A small audio frame classifier, trained from scratch.
Training: soap at rate 0.0028, 7600 steps, held-out accuracy 97%.
Rows from block 3 of a small audio frame classifier, named by matrix and row number. Each number is 200 + 20 x the weight over its row's rms, rounded and kept within 0 to 999. All counts start at 0.
Before each channel's rows are labels from the 100 clips, of 14848, where the channel reaches its highest value: "lies over" is the class under the peak. Only what is clearly more common there than usual is listed. The data: melodies that start on their tonic, played by one synthesised instrument.
# c30: last pointwise conv (model.blocks.3.c3.0.weight, 256x256x1), inputs 0-85

lies over: A#3
c30.59,192,179,211,214,204,204,186,218,215,221,223,207,171,224,214,215,195,202,223,227,171,242,191,155,170,202,162,181,190,190,200,224,165,185,183,190,212,226,255,174,181,221,221,218,220,209,229,203,188,236,198,199,163,206,197,212,168,209,190,153,192,212,201,228,213,209,192,173,215,229,210,177,184,236,190,178,210,186,183,215,206,182,184,215,225,195

lies over: F5
c30.217,214,193,182,197,200,245,206,195,201,175,203,188,198,134,209,189,198,206,199,209,163,201,222,161,197,221,224,173,225,186,229,237,188,239,208,218,207,198,191,166,209,175,186,240,210,206,178,196,188,163,167,208,202,192,241,218,193,182,201,168,174,223,210,201,189,177,215,198,203,188,238,213,195,214,227,168,188,213,193,161,195,188,198,215,220,213

lies over: D#4; E4
c30.219,205,191,180,216,140,176,211,197,191,192,212,183,208,206,203,229,207,182,178,200,190,194,215,175,219,228,212,227,224,162,184,200,208,217,213,220,168,213,208,198,210,205,205,194,161,214,192,210,218,194,220,199,206,166,249,221,187,173,157,196,210,198,232,209,174,186,206,201,199,197,220,197,181,199,226,172,205,141,222,196,196,205,170,202,206,186

lies over: D#4
c30.222,184,221,168,218,212,174,201,202,190,202,194,189,186,180,213,168,184,202,182,173,202,190,175,189,186,203,166,234,193,213,185,170,202,205,203,226,186,208,174,231,176,194,184,233,200,145,185,175,171,197,215,202,174,163,205,193,172,184,185,211,151,222,236,188,148,190,187,195,191,187,222,188,199,210,200,257,210,170,203,176,193,218,216,183,179,199

lies over: F5
c30.210,180,208,217,186,197,241,183,179,203,245,210,179,206,207,201,219,188,213,211,189,212,198,190,194,207,178,186,229,210,194,179,204,240,213,214,195,156,201,180,225,173,212,162,189,233,197,181,219,224,173,234,193,237,148,188,182,193,235,209,201,181,201,191,237,190,209,148,209,215,223,188,221,213,188,202,228,182,237,208,186,191,188,192,205,213,189

lies over: D#4
c30.171,216,185,177,169,202,193,189,195,178,185,183,208,180,204,179,217,209,204,205,199,213,167,207,237,200,161,235,212,195,208,182,211,186,203,170,236,191,200,210,201,202,188,185,186,180,176,181,197,193,177,217,189,203,225,216,217,173,178,180,242,177,169,196,191,174,185,233,174,182,189,194,232,174,215,182,235,198,203,203,208,166,208,202,151,210,224

lies over: A#3
c30.136,233,209,194,180,213,156,183,200,190,169,202,202,208,196,196,197,199,161,170,151,187,162,165,214,215,171,190,202,226,205,197,244,188,220,212,194,212,191,161,239,223,205,201,212,213,239,210,185,223,173,194,184,182,165,193,193,206,193,173,233,188,200,215,237,233,197,205,254,188,216,219,255,212,221,198,210,185,189,196,230,195,199,221,199,186,209

lies over: F5; F#4
c30.236,192,178,213,193,191,251,196,194,194,162,187,192,203,215,187,190,235,204,180,202,190,220,217,202,196,209,206,210,210,189,161,211,203,234,188,196,190,179,189,156,191,212,181,210,220,234,224,202,211,206,246,205,185,211,193,181,192,212,242,205,190,205,202,221,182,151,212,199,191,176,207,184,186,198,190,216,184,202,208,216,169,200,199,235,233,222

lies over: F5
c30.41,194,158,212,210,173,222,188,228,166,203,234,187,185,208,147,209,207,198,182,198,208,190,190,223,197,200,172,180,255,196,187,263,216,206,165,213,221,192,231,172,195,190,200,178,197,200,201,218,180,206,179,193,206,170,207,175,210,182,199,220,225,183,179,191,213,189,197,239,183,170,215,213,210,184,206,199,147,194,192,164,192,203,213,178,192,226

lies over: F#5
c30.183,192,154,224,180,197,234,200,189,230,185,164,227,255,202,221,222,222,157,228,239,199,175,172,187,232,197,219,210,165,178,215,209,251,183,199,168,188,215,166,211,208,184,211,211,206,191,208,203,180,192,222,180,206,160,203,177,187,222,219,222,219,223,244,212,219,200,206,178,194,166,205,202,208,234,195,179,191,207,198,240,188,172,174,164,198,192

lies over: D#4
c30.39,172,218,185,168,190,180,202,169,164,150,235,203,168,174,212,193,186,171,189,195,169,177,208,180,209,224,177,186,192,208,204,200,207,159,192,200,211,203,178,206,182,175,193,201,185,185,240,215,214,184,185,225,185,184,198,181,178,197,162,229,181,196,203,200,217,206,197,204,244,200,156,208,189,218,199,241,174,198,166,179,207,188,180,208,205,202

lies over: D#4
c30.190,182,191,192,190,202,207,237,231,251,218,216,232,170,181,176,205,217,222,201,177,180,148,172,188,160,215,179,215,219,207,241,172,171,195,207,208,204,194,193,201,228,220,218,178,162,217,209,166,214,227,210,225,206,172,216,148,213,212,173,170,248,213,196,177,218,227,172,170,191,235,207,236,180,240,194,211,207,169,194,195,213,201,237,192,234,196

lies over: F5
c30.214,211,171,208,186,213,221,183,202,204,167,177,218,201,183,189,216,180,180,182,216,188,228,186,182,216,181,236,196,209,184,183,187,194,233,153,192,210,222,180,194,189,182,218,178,172,192,198,218,179,215,172,187,208,207,162,161,208,206,212,179,226,193,224,223,175,216,230,220,196,188,179,211,177,222,219,198,233,208,164,212,153,199,221,223,249,204

lies over: A#3
c30.202,210,179,258,220,228,205,207,194,162,183,194,189,189,198,218,168,190,209,187,187,176,166,198,176,200,183,151,185,150,208,170,216,199,163,168,219,190,199,208,208,213,188,235,218,156,220,197,231,192,219,199,186,164,212,147,217,195,205,233,232,219,175,203,209,182,219,185,207,208,236,229,215,234,180,190,223,168,192,217,200,213,193,219,214,200,188